A small image classifier, trained from scratch.
Model: 48-pixel images, activation silu, widths [64, 96, 144].
Training: 34900 steps, batches of 256.
Data: trained on rendered landscapes of hills, water and sky, 72500 training examples.
Rows from block 5, named by matrix and row number. Each number is 128 + 24 x the weight over its row's rms, rounded and kept within 0 to 255. All counts start at 0.
# conv: 3x3 conv (model.blocks.5.conv.weight, 96x96x3x3), inputs 66-71, a 3x3 kernel for each
conv.0 [137 139 142 176 179 191 200 201 212 147 145 136 137 135 137 140 140 134 144 145 145 134 139 137 125 124 125 119 114 121 132 127 136 176 162 163 124 122 125 113 108 109  89  89  86  95 105 103 139 141 142 137 137 142]
conv.1 [174 171 176 135 136 141 100 105 105 118 121 110 112 121 132 153 157 156 148 143 151 111  98 100 126 110 112 127 127 124 115 120 120 110 110 118 133 130 132 127 106 109 134 120 114 135 124 119  81  74  70 153 141 140]
conv.2 [ 96  91  89 111 103  99  97  93  84  87  89  93 133 146 136 116 131 125 116  95  96  86  80  88 150 159 157 130 140 134  90  86  81 109 102 102 155 146 148 115 115 105  96  98  93 142 134 134 183 173 167 171 165 160]
conv.3 [122 127 134 100 103 101  90  86  90 137 141 137 119 123 120 118 113 118 125 121 124 128 119 122 118 102  96  96  99  99 103  99 106 122 123 136 112 105 104 123 122 115  94  89  85 136 140 137 164 161 157 142 148 140]
conv.4 [133 144 144 139 150 143 109 109  94  89  76  96 151 144 154 135 128 131 110 114 115 124 139 117 104 121 104 142 146 150 133 136 142 103  97 108 105 102 105  93  76  75 108 105 100 112 100  83 125 101  91 145 131  93]
conv.5 [104  99  99  95  92  94 120 125 121 116 116 112 122 116 116 138 132 118 129 132 122  95 105  98  93 110 121 141 140 127 135 135 112 130 125 103 146 139 145 149 142 149 147 136 152 116 118 141 114 106 144 132 138 161]
conv.6 [ 80  76  79 126 123 125 160 157 157 139 142 133 123 115 118 128  95  98 109 115 114 110 112 114 130 139 132 128 120 128 138 137 129 131 134 133 118 103 100 102 103 112 109 109 114 128 135 131 130 122 143 120  83 104]
conv.7 [147 143 137 141 140 134 147 147 137 141 135 140 152 138 136 135 115 114 121 113 111 122 122 129 102 100 104 138 149 138 126 139 127 125 132 118 159 149 153 140 132 136 132 136 140 123 122 131 136 129 128 112 102 109]
conv.8 [118 118 114 109 106  94 132 130 118 109 109 101 125 133 132  86  68  71  95  95  83 140 138 113 141 140 120 147 150 166 122 126 132 116 122 125 136 135 137 120 118 123 137 135 148 100  92 100 150 136 145 156 160 159]
conv.9 [ 88  88  86 143 141 135 127 127 120 148 148 134 128 124 128 132 124 124 134 136 136 150 144 140 144 146 146 153 142 152 141 139 138 111 104 108 113 114 119  81  73  84  61  52  64 131 136 139  96  99 108 101 116 120]
conv.10 [125 128 127 104 104 105  92  96 102 150 152 160 155 166 164 163 166 155  78  87  89 120 114 114 132 124 131 115 110 112  95  92  94 124 123 123  79  74  81  97  86  85 119 105 108 136 125 121 139 133 135 146 141 142]
conv.11 [143 141 136 134 137 128 107 111  99 103  99  91 150 145 139 121 107 102 143 148 145 101 105 103  74  72  77 113 120 112 133 137 137 127 133 127 124 128 120 168 163 166 132 132 128 125 111 105 166 168 153 182 179 169]
conv.12 [138 137 141 152 145 146 151 145 141 129 132 133 114 111 109 116 111 113 183 179 163 153 149 143 150 142 135 133 142 152 123 126 130 100 103 111  52  54  62 111 113 115 126 131 131 145 149 133 155 156 138 129 130 113]
conv.13 [145 137 146 139 130 132 124 115 116 164 167 158 145 145 136 105 107 109 182 176 176 150 135 135 106  76  91 107 125 127 130 157 149 121 139 138 137 141 139 101 112 100 129 138 135 172 168 165 124 105  94  87  61  49]
conv.14 [103 108 105 148 126  92 149 120  78 126  97 111 114 110 121 137 131 134 136 142 135 127 128 118 114 108  93 163 141 103 152 126  88 118  98  81 124 124 147 103 105 140  94  92 138 126 144 178  66  93 126 108 139 143]
conv.15 [122 120 136  99  95 108  47  48  50 141 145 137 136 136 140 138 136 140 137 128 144 118 110 120 127 121 131 141 141 142 133 133 134 103 106 107 138 138 140 132 116 123 131 124 126 139 133 133 102  99  94 136 132 126]
conv.16 [146 137 139 181 174 181 180 172 167 133 133 131 140 125 125  98  95 104 156 153 157 142 141 137 151 147 144 124 113 117 149 142 148 165 159 166 138 139 134 146 138 135 119 105 107 148 153 161 109 101 104 121 111 102]
conv.17 [110 112 114 155 154 154 162 159 154 174 169 153 142 132 130 117 106 109 139 140 144 151 155 155 153 162 165 103 101 102 102 102  98 106 104 103 132 125 125 111 100 106 101  93 100 143 157 163 152 141 154  78  66  83]
conv.18 [124 122 117 142 140 141 130 122 123 139 140 136 135 137 138 109 109 110  93  92  92 133 140 132 154 155 151 119 118 112 104 104 104 113 121 117  56  59  55  76  78  59  46  52  47 149 151 158 108 112 116  96  91  95]
conv.19 [134 144 144 137 154 147  60  73  70  70  57  68 144 145 144 133 130 115  84  94  97 105 120 126 118 122 119 154 161 144 140 143 133 112 112 110 130 135 116 135 139 135 100 103 115 124 110 127 148 122 109 114 121 116]
conv.20 [101 106 102 100 111 125 106 113 115 141 135 112 119 100  90 102 102  95 149 155 167 158 157 169 148 144 157 107 111 100 128 134 129  99 111 104 131 127 129 134 125 128 133 127 127  80  84  95 105 116 127 119 114 124]
conv.21 [136 134 129 126 122 116 139 136 124 141 144 141 125 119 112 130 128 136 151 142 136 154 143 131 138 132 124 115 112 119  92  94 100  77  82  86  50  42  51  60  58  58  96  96  99  95 101 101 131 135 127 144 144 133]
conv.22 [145 141 148 139 139 142 119 121 119 137 144 131 115 120 119 152 150 154 128 113 120 143 131 134 131 120 131  96 103  94 109 118 112 131 137 129 146 154 158 121 123 120  93  90  91 135 101 103  93  80  78 128 129 141]
conv.23 [131 128 130 141 138 137 126 123 108 149 142 142 160 157 147 156 154 140 131 128 132 121 121 110 112 105  95  97  99 110  78  90 110  73  82  97 138 145 137 146 141 133 147 145 141 101 108 122  82  66  96 142 146 155]
conv.24 [138 132 125 137 136 135 135 138 136 133 140 136 132 135 132 191 192 178 108 108 112 106 111 118 127 129 136 153 158 141 144 147 128 145 150 132 139 140 127 140 142 132 125 121 116 111 111 115 126 118 126 120 116 128]
conv.25 [135 136 131 137 140 137 142 141 139 120 130 130 134 145 144 186 188 178 123 127 123 115 117 120 126 127 128 177 181 164 162 172 158 179 188 169 121 114 110 146 141 134 148 146 141 106 100 104 107 102 109 109 104 110]
conv.26 [139 136 136 141 142 137 113 109 108 142 148 146  87  86  83 147 138 141 171 166 169 144 133 133 114 106  98 106 106 108 132 131 134 142 150 144 143 143 136 152 156 155 165 163 162 117 114 115 131 139 132 125 129 117]
conv.27 [100 103 102 128 124 117 114 106 104 114 105  96  94 107 116  78  85  92 156 150 140 156 152 139 127 121 112 118 124 126 105 108 112 115 113 114 144 131 137 158 142 150 150 140 144 129 130 124 121 106  83 119 111  97]
conv.28 [143 137 143 134 123 125 108 111 111 124 120 126 128 122 113 192 192 187 106  95 101 111 100 112 113 115 145 136 144 127 120 131 108 111 113  93 114 117 117 116 113 107 124 119 104 114 118 121 110 102 102 130 127 134]
conv.29 [ 89  77  90 107 101 113 116 115 113 107 107 118 120 118 117 127 128 122 133 124 120 167 158 158 161 156 156 151 152 154 141 148 149 125 123 124 112 104  93  93  78  74 147 143 139 111 107  86 102  97  95 143 139 123]
conv.30 [134 125 124 131 127 120 144 143 139 117 122 123  95  98 100  85  83  76 115 108 112 120 118 120 137 140 141 135 142 123 133 137 119 126 131 115 129 123  97 140 142 115 147 145 127 136 133 133 116 114 121 130 124 134]
conv.31 [147 143 153 148 143 154 105 107 116 133 129 121 142 138 137 132 127 121 114 116 126 103 107 118 101 104 113 153 149 146 131 126 124 122 117 120 128 127 125 125 124 128 127 121 120  90 102  96 106 118 112 125 128 128]
conv.32 [ 98  93  94 131 129 130 146 144 145 130 135 117  91  97 100  70  66  60 130 129 132 136 140 144 121 123 125 144 149 153 134 135 138 126 119 128 135 129 135 138 126 137 158 143 152 117 109 115 122 119 125 138 145 150]
conv.33 [ 99  85  80 109 112 121 112 119 119 137 126 127  95  97  92 109 112  91 117 116 111 121 123 127 108 112 116 141 151 154  97 110 118  95  88  98 155 150 153 130 112 108 122 121 114 136 122 123 127 114 111 140 155 148]
conv.34 [133 132 129 137 139 133 126 123 123 177 171 164 154 145 150 151 145 156 128 132 127 129 137 131 122 130 129 121 118 124 115 115 121 119 116 117 132 125 130 110 104 111 101  98  97 133 132 147  88  83  93 122 112 121]
conv.35 [ 80  62  67 139 132 126 148 140 131 112 111 100 114 108 117 163 161 145 154 156 158 138 139 142 118 120 132 140 137 116 140 140 111 131 129 104 106 109  98 130 129 130 125 122 131 151 147 152 106 117 132  93  95 110]
conv.36 [130 126 133 113 112 121 109 112 118 141 141 144 132 136 135 115 118 120 163 156 157 134 133 136 135 134 134 137 143 151 156 157 154 104 105 101  76  72  52 116 114  99 125 120 116 105 112 100 167 170 171 170 173 169]
conv.37 [ 87  84  93 125 121 124 155 153 154 134 122 119 146 147 149 146 142 138  96 103 101 127 137 136 165 175 175 128 122 125 114 108 108  97  99  97 160 159 159 114 101 103  70  56  63 131 139 142 127 129 136 110  98 104]
conv.38 [ 88  88  97 124 118 120 121 115 109  78  83  87 101 103  93 111 116 110  93  91  92  97 100  94 110 112 104 117 115 122 120 117 122 154 145 138 117 113 116 134 121 117 147 138 131 141 144 142 136 140 136 132 111 109]
conv.39 [102  94  97 104 107 106  97  96  95 122 118 111 136 140 128 148 147 141 111 109 122 138 136 146 124 121 133 114 108 108  72  75  73  62  69  70 133 133 128 116 106  99 104  93  95 144 146 158  87  98 113  80  84  87]
conv.40 [145 136 146 136 129 133 117 120 123 122 123 126 146 144 145 170 169 166 135 129 127 121 135 132 113 123 124 113 119 117 145 152 150 132 131 133 141 141 129 139 134 134 139 134 131 147 151 148 104 104  97 121 129 135]
conv.41 [151 146 145 130 120 123 113 105  97  66  57  50 105 108 107 164 172 166 136 136 144 111 115 119 103 105 102 139 138 141 118 111  98 123 118 110 144 151 152 126 124 120  96  87  90 152 152 153 116 120 137 102  85  92]
conv.42 [102 102 108  96  96 101 107 107 111 132 132 131 130 141 138 102 116 126 149 143 139  84  73  64  91  77  73 109 114 115 111 120 120 142 140 134 127 131 128 112 124 116 148 159 142 168 152 158 154 144 139 150 159 159]
conv.43 [110 112 104 115 112 109 147 145 128  91  89 101 137 126 124 132 122 131  56  55  60  82  80  83 129 133 134 129 134 120 127 126 122 125 135 133 119 112 119  89  86  86  94  92  84 144 144 155 133 129 127 103  99  99]
conv.44 [ 90  98  90  68  69  60 131 125 120 139 133 118 111 110 107 107 100  95  95 103  96  98 104 100 127 129 128 143 145 150 132 138 136 127 129 124 149 147 153 137 136 143 135 132 139 128 117 129 153 149 166 134 142 153]
conv.45 [129 133 134 145 148 151 143 141 142 121 122 125 143 142 143 120 121 125  99 107 101 147 149 150 163 162 157 134 123 129 138 135 138 121 123 126 144 153 152 118 116 122  92  88  96 134 130 126 107 113 116 121 119 124]
conv.46 [128 129 129 128 131 128  87  87  85 143 143 132 111 119 118 144 149 151 153 156 161 133 125 126 111 107 109 130 127 128 105 107 111 112 108 116 128 129 129 109  92 102 132 124 128  88  85  90  84  73  73 155 157 148]
conv.47 [128 134 131 143 146 137 108 111 109  52  34  50 131 134 134 169 184 176 117 121 113 123 132 123 127 133 130 140 152 138 118 124 121 110 111 116 119 124 126 130 134 140 144 141 138 132 115 125 141 131 125 122 119 109]
conv.48 [126 124 129  91  84  88  64  61  67 109  91  91 145 141 136 160 165 145 133 135 144 129 129 135 131 132 145 142 139 134 121 106  99 129 117 102  79  82  70 144 143 134 108 108 105 167 161 164 132 142 152 118 125 130]
conv.49 [101  92  89 156 151 142 146 136 132 121 117 101 128 124 125 149 146 139 151 148 150 124 124 130 113 114 118 141 140 122 146 144 126 152 150 137 132 131 124 117 120 126 102  96 110 101 108 124  86  95 108  87  99 109]
conv.50 [138 136 139 142 140 149 164 167 175  61  59  50  63  56  47  89  82  74 135 139 141 148 151 150 124 129 130 125 124 123 126 124 123 114 115 115  98  83  83 102  89  94 119 109 112 126 134 146 140 146 158 141 146 151]
conv.51 [125 127 130 115 118 122 141 137 145 132 122 127 146 139 157 142 133 131 125 128 123 149 137 138 160 159 157 104 116 118 109 115 111 114 118 115 123 120 120 141 126 126 134 134 132  82  77  64  94 105  90 150 161 158]
conv.52 [ 94 102  97 131 130 128 134 128 126 104  98  99 141 138 136  99 113 115 118 116 118 111 104 107 110 112 122 108 111 121 119 124 117 112 108  97 125 125 134 141 126 126 131 124 119 163 169 154 134 152 143 113 103 114]
conv.53 [118 120 122 134 135 132 133 136 135 135 135 135 141 143 140 139 140 136 104 100  95 115 109 103 138 140 131 128 130 133 135 140 142 145 151 157 102 102  99 107 111 117 113 115 115 103 103 101 113 118 114  92  95  95]
conv.54 [146 144 153 148 144 154 104 110 114 139 140 134 149 144 143 149 147 141 100 102 114  95  98 107 122 120 124 157 155 158 133 136 133 126 123 123 133 138 133 132 126 130 126 119 114  84  89  87  83  90  83 124 114 113]
conv.55 [141 138 133 143 140 134 134 131 117 148 151 141 115 118 117 106  94  89 115 125 129 128 139 138 117 120 113 107 117 115 138 139 131 104 102 107  98  95  83 159 153 157 160 152 155  83  84 101 105 104 104 123 125 126]
conv.56 [149 144 151 154 150 162 132 129 132 140 145 140 163 168 160 104  98  90 162 154 166 142 137 135 101  89  90 133 131 127 127 133 125 134 133 140 140 142 142 129 128 126 111 101 107 154 164 179 152 132 150  94  53  63]
conv.57 [111 105 119 118 117 131 110 104 111 131 135 137 117 122 114 139 159 152 137 135 152 119 102 114 138 129 154 123 130 120 121 133 118  97 110  96 140 144 132 130 129 111 130 125 110 135 131 130 126 105 115 100  87 100]
conv.58 [143 131 137 146 129 134 148 142 147 168 163 164 112 105 115  74  75  73 147 142 139 147 130 134 145 138 149 110 116 112 131 144 137 131 143 132 140 134 128 139 138 133 154 150 140 122 122 125 120 121 123 148 146 161]
conv.59 [115 112 122 105 112 119  97  97 101 106 104 120  78  82  91  91  89  90 146 147 150 149 145 147 128 118 122 116 120 112 144 145 142 131 134 139 139 140 141 136 136 147 128 132 132 134 134 119 103 100  89 112 109  96]
conv.60 [146 146 143 150 147 139 120 108 106 111 113 117 104 102 111 124 123 136 160 151 149 116 100 110 123 118 123 145 149 146 156 154 161 126 124 118 138 130 134 131 129 138 143 153 148 154 129 129 144 148 150 124 140 143]
conv.61 [113 115 120  92  97  97  91  91  91 147 152 154 114 130 125 122 123 120 164 162 170 152 145 148 123 115 119  82  77  77 105 103  99 146 152 155 109 105 102 117 111 106 106  97  96 156 154 155 114 105 113 138 141 138]
conv.62 [137 137 140 102 104 115  84  88  94 137 142 147 135 139 137 132 131 127 126 122 119 130 132 133 126 125 131 132 135 137 157 158 161 135 129 134  63  74  64  73  77  78 124 125 127 100  95  93 133 131 121 137 134 135]
conv.63 [143 145 145 115 110 111  86  84  89 143 155 148 158 168 163 129 126 117 107 110 119 134 135 137 152 153 154 112 116 116 117 115 113 144 135 137 129 124 120 145 134 132 152 150 159  76  82  82 119 115 109 139 145 141]
conv.64 [132 125 133 174 167 164 148 136 138 160 143 125 152 133 126 142 124 110 120 125 142 129 132 141  68  67  91 130 131 123 150 138 123 139 135 112 160 149 134 168 159 139 176 178 164 103 100 113 109 103 123 107 104 124]
conv.65 [137 140 142 136 132 116 139 125  99 132 110 105 145 120 105 146 121 105 143 139 150 141 120 114 137 117 117 137 148 141 132 152 162 123 145 155 143 138 128 121 123 122 133 140 149  99 125 164  75  91 152 100 101 123]
conv.66 [136 132 136 103 105 115  91  92  92  79  72  73 112 123 112 131 129 120 116 121 124 150 150 148 142 136 142 113 127 143 100 109 112  70  78  83 140 140 123 128 126 112 121 118 114  70  69  68 153 152 146 132 126 115]
conv.67 [146 143 161 126 124 144  96  96 110 106 105 103  90  96  97  88  88  77  99  89  97  84  85  91  77  85  85 147 143 141 136 133 138 127 122 132 122 118 112 123 119 115 135 129 126 129 131 128 107 110 105 128 134 132]
conv.68 [154 152 151 152 147 147 135 137 133 144 147 159 155 149 146 190 189 186 126 129 141 143 146 169 140 144 166 137 143 133 128 134 124 117 117 109 145 141 135 136 129 122 134 128 127 128 119 123 125 112 116 125 117 125]
conv.69 [134 133 135 110 121 129  98 110 121 119 125 132 104 118 108 128 139 129 123 141 159  91 120 142  60  79 102 125 117 113 124 102  91 147 137 114 106 100  92 126 125 116 138 137 125 142 109  92 140 144 142 133 139 142]
conv.70 [105  93  95 114 110 112 145 143 142 114 114 110  59  64  70  96  95  67 127 121 117 122 116 116 107 104 111 133 141 128 129 140 118 143 150 132  97  95  95 138 135 133 169 162 158 138 133 129 116 125 129 105 106 117]
conv.71 [133 132 139 109 109 115 157 155 155 156 154 139 162 159 157 126 128 117  90  95  95 111 117 115 137 130 134 122 111 119 113 113 130 129 131 138 134 130 137 151 148 154 134 127 119 153 159 162 139 128 107 120 112 110]
conv.72 [ 90 101 110  90  99  99  86  93  86  97 100  77 129 135 122 139 133 129 127 129 138 121 126 123  91  92  99 137 140 133 131 133 130 115 111 112 152 150 156 154 147 151 147 140 140 106  96 108 135 126 136 132 136 144]
conv.73 [121 119 119 134 137 134 155 156 158 158 149 147 129 126 129 135 140 147  93  95  95  84  81  88 142 149 147 160 157 159 123 126 127  88  92  93 175 177 169 108 108 105  90  92  92 104 110 105 120 130 144 117 102 119]
conv.74 [ 96  93 108  96  95 102 113 106 103 130 129 129 125 117 117 115 118 114 170 165 164 127 120 122  87  85  92 104 104  96 145 143 130 150 143 137 122 116 111 136 139 128 144 149 136 165 168 173 127 124 133 100 101 116]
conv.75 [145 140 139 150 149 152 140 136 135 141 148 144 113 106  93 133 123 111 160 160 166 136 139 134 117 121 120 119 121 116 130 135 119  96  95  94 133 135 116 115 122 124 137 128 124 101 115 126 103  99 118 127 110 116]
conv.76 [129 129 130 155 147 146 151 148 144 143 135 141 138 136 143 117 116 120 109 107 102 162 155 147 174 161 145 105 103 116 116 121 125  92  94  96 113 126 127  84  82  88 121 119 124 127 127 119  98 103 107 124 120 128]
conv.77 [ 96 104 108 102 111 106 142 157 155 136 127 132 140 132 134 125 108 112 106 112 108  76  81  88  86  82  84 141 145 132 138 141 128 120 122 113 141 140 147 134 133 133 147 144 153 149 122 127 149 150 154 122 144 144]
conv.78 [105  97  99 127 126 127 125 127 124 100  96 101 104 108 109 139 141 129 124 117 117 104 103 103 120 120 126 155 160 147 130 133 125 129 140 127  98 103  95 140 145 136 162 163 157 129 125 127  90  93  94  98  90  88]
conv.79 [ 92  85  84 114 111 108 114 116 104 145 151 140 155 154 146 173 150 132 108 112 124  90  96 109 126 131 140 134 121  90 138 128  90 157 149 114 108  93  83 116 109 100 135 136 131 143 143 160 127 131 149 118 120 139]
conv.80 [118 116 125 124 133 137  86  86  86 131 133 124 128 129 130 138 132 131 157 156 160 133 125 132 109 105 110 124 121 122 122 122 123 120 117 124 130 128 133 127 120 126 152 139 146 122 121 119  96  95  94 139 139 132]
conv.81 [126 122 121 130 130 125 128 128 118 110 110 120 109 112 124 122 116 133 155 149 154 114 100 102 115 109 114 120 136 132 119 127 117 111 114  96 138 147 156 118 124 120 172 165 170 117  94 102 169 161 171 171 165 174]
conv.82 [112 108 103 151 145 142 134 129 120 140 144 138 148 146 147 152 147 154 110 110 120  98  89  83 115 111 108 146 149 131 136 137 109 136 136 116 155 146 151 157 144 141 159 149 149 159 156 170 136 141 167  95  90 108]
conv.83 [113 121 117 129 138 141 138 146 146 153 152 154 132 133 139 128 131 134  91 100  97 110 119 114 161 169 160 132 135 138 123 123 125 122 119 119 146 151 142  92 101 101 104 104  97 120 117 117 111 111 114 118 102 110]
conv.84 [101 100  97 118 124 123 163 167 163 114  99  93  74  44  44 108  95  90 132 134 127 146 147 141 123 127 128 120 120 120 115 125 112 133 138 125 100 106 103 125 128 124 115 109 110 130 130 130 110 108 119 136 133 146]
conv.85 [108  98 105 128 119 120 127 130 126 137 135 130  94  99 104 127 134 123 135 125 131 127 116 120 112 105 111 126 138 112 125 135 110 129 143 121 100 103  91 131 128 122 147 143 132 141 146 159 113 111 126  86  78  91]
conv.86 [111 119 134  94 115 142 102 123 140 113 136 168  98 111 137 109 112 130 130 123 119 136 125 115 151 118  90 125 141 140 127 144 147 121 133 134 156 147 143 151 138 124 145 125 106 177 126  89 169 131  78 162 139  96]
conv.87 [147 137 142 174 159 161 138 134 132 132 134 142 157 151 157 154 151 153 162 156 160 170 170 183 155 160 180 130 134 131 140 146 142 137 139 134 131 132 127 138 131 125 145 145 140 154 150 141 135 132 119 131 130 120]
conv.88 [131 126 123  98  98  98 124 126 125 126 125 123 120 129 121  93  92  91  76  77  77 119 128 128 147 161 164 149 140 143 135 116 128 130 121 134 154 147 139 155 146 145 130 128 119 127 119 106 102 101 104 142 142 132]
conv.89 [ 82  76  71 112 106 100 143 131 122 135 138 134 109 120 125 133 138 139  80  86  81  99 101  96 118 117 118  92  94  88  97  99  99 120 122 122 100  94 108 123 120 106 108 105 101 175 183 186 125 131 136  97  99 102]
conv.90 [110 114 110 124 127 124 157 159 157 116 113 102  77  56  58  92  87  81 142 146 143 139 134 132 129 132 130 142 145 144 147 157 144 164 171 159 113 111 108 126 123 117 112 101 107 115 111 117 110 106 124 117 116 129]
conv.91 [ 82  86  85 126 129 126 166 171 170  97  97  91 113 120 135 118 105 114 123 125 119 137 132 137 149 140 141 161 163 159 109 108  96  78  73  59 143 133 133 154 153 147 112 111 103 140 140 125 145 158 152 130 138 133]
conv.92 [113 107 104  70  54  54  74  62  74 132 123 132 122 136 147 103 128 135  93  79  63 160 142 135 159 155 153 123 118 133 146 136 150 137 130 142 105 116 101 113 131 110 100 116  95 145 150 143 155 159 153 125 117 114]
conv.93 [ 87 101 100 108 120 121 121 127 128 128 122 126 122 119 118 102 104 103 106 117 109 123 137 137 148 159 160 129 120 128 133 123 122 124 116 114 127 131 133 100  93  93  75  57  66 142 138 132 125 121 130 137 127 126]
conv.94 [126 129 124 130 133 130 137 137 131  81  96 103 158 156 157 142 143 143 106 115 110 129 138 131 103 102 100 107 104 123 115 109 129 140 137 151 125 135 128 129 128 124 104 116 111 122 116 110 143 144 133 125 124 113]
conv.95 [119 117 121 120 116 111  92  93  83 135 131 125 160 163 162 179 181 178 104 112 118 102 105 102 115 116 116  85  71  74  84  70  67  47  42  41 120 121 119  78  69  67  44  37  50 127 130 138 110  99 110 140 141 132]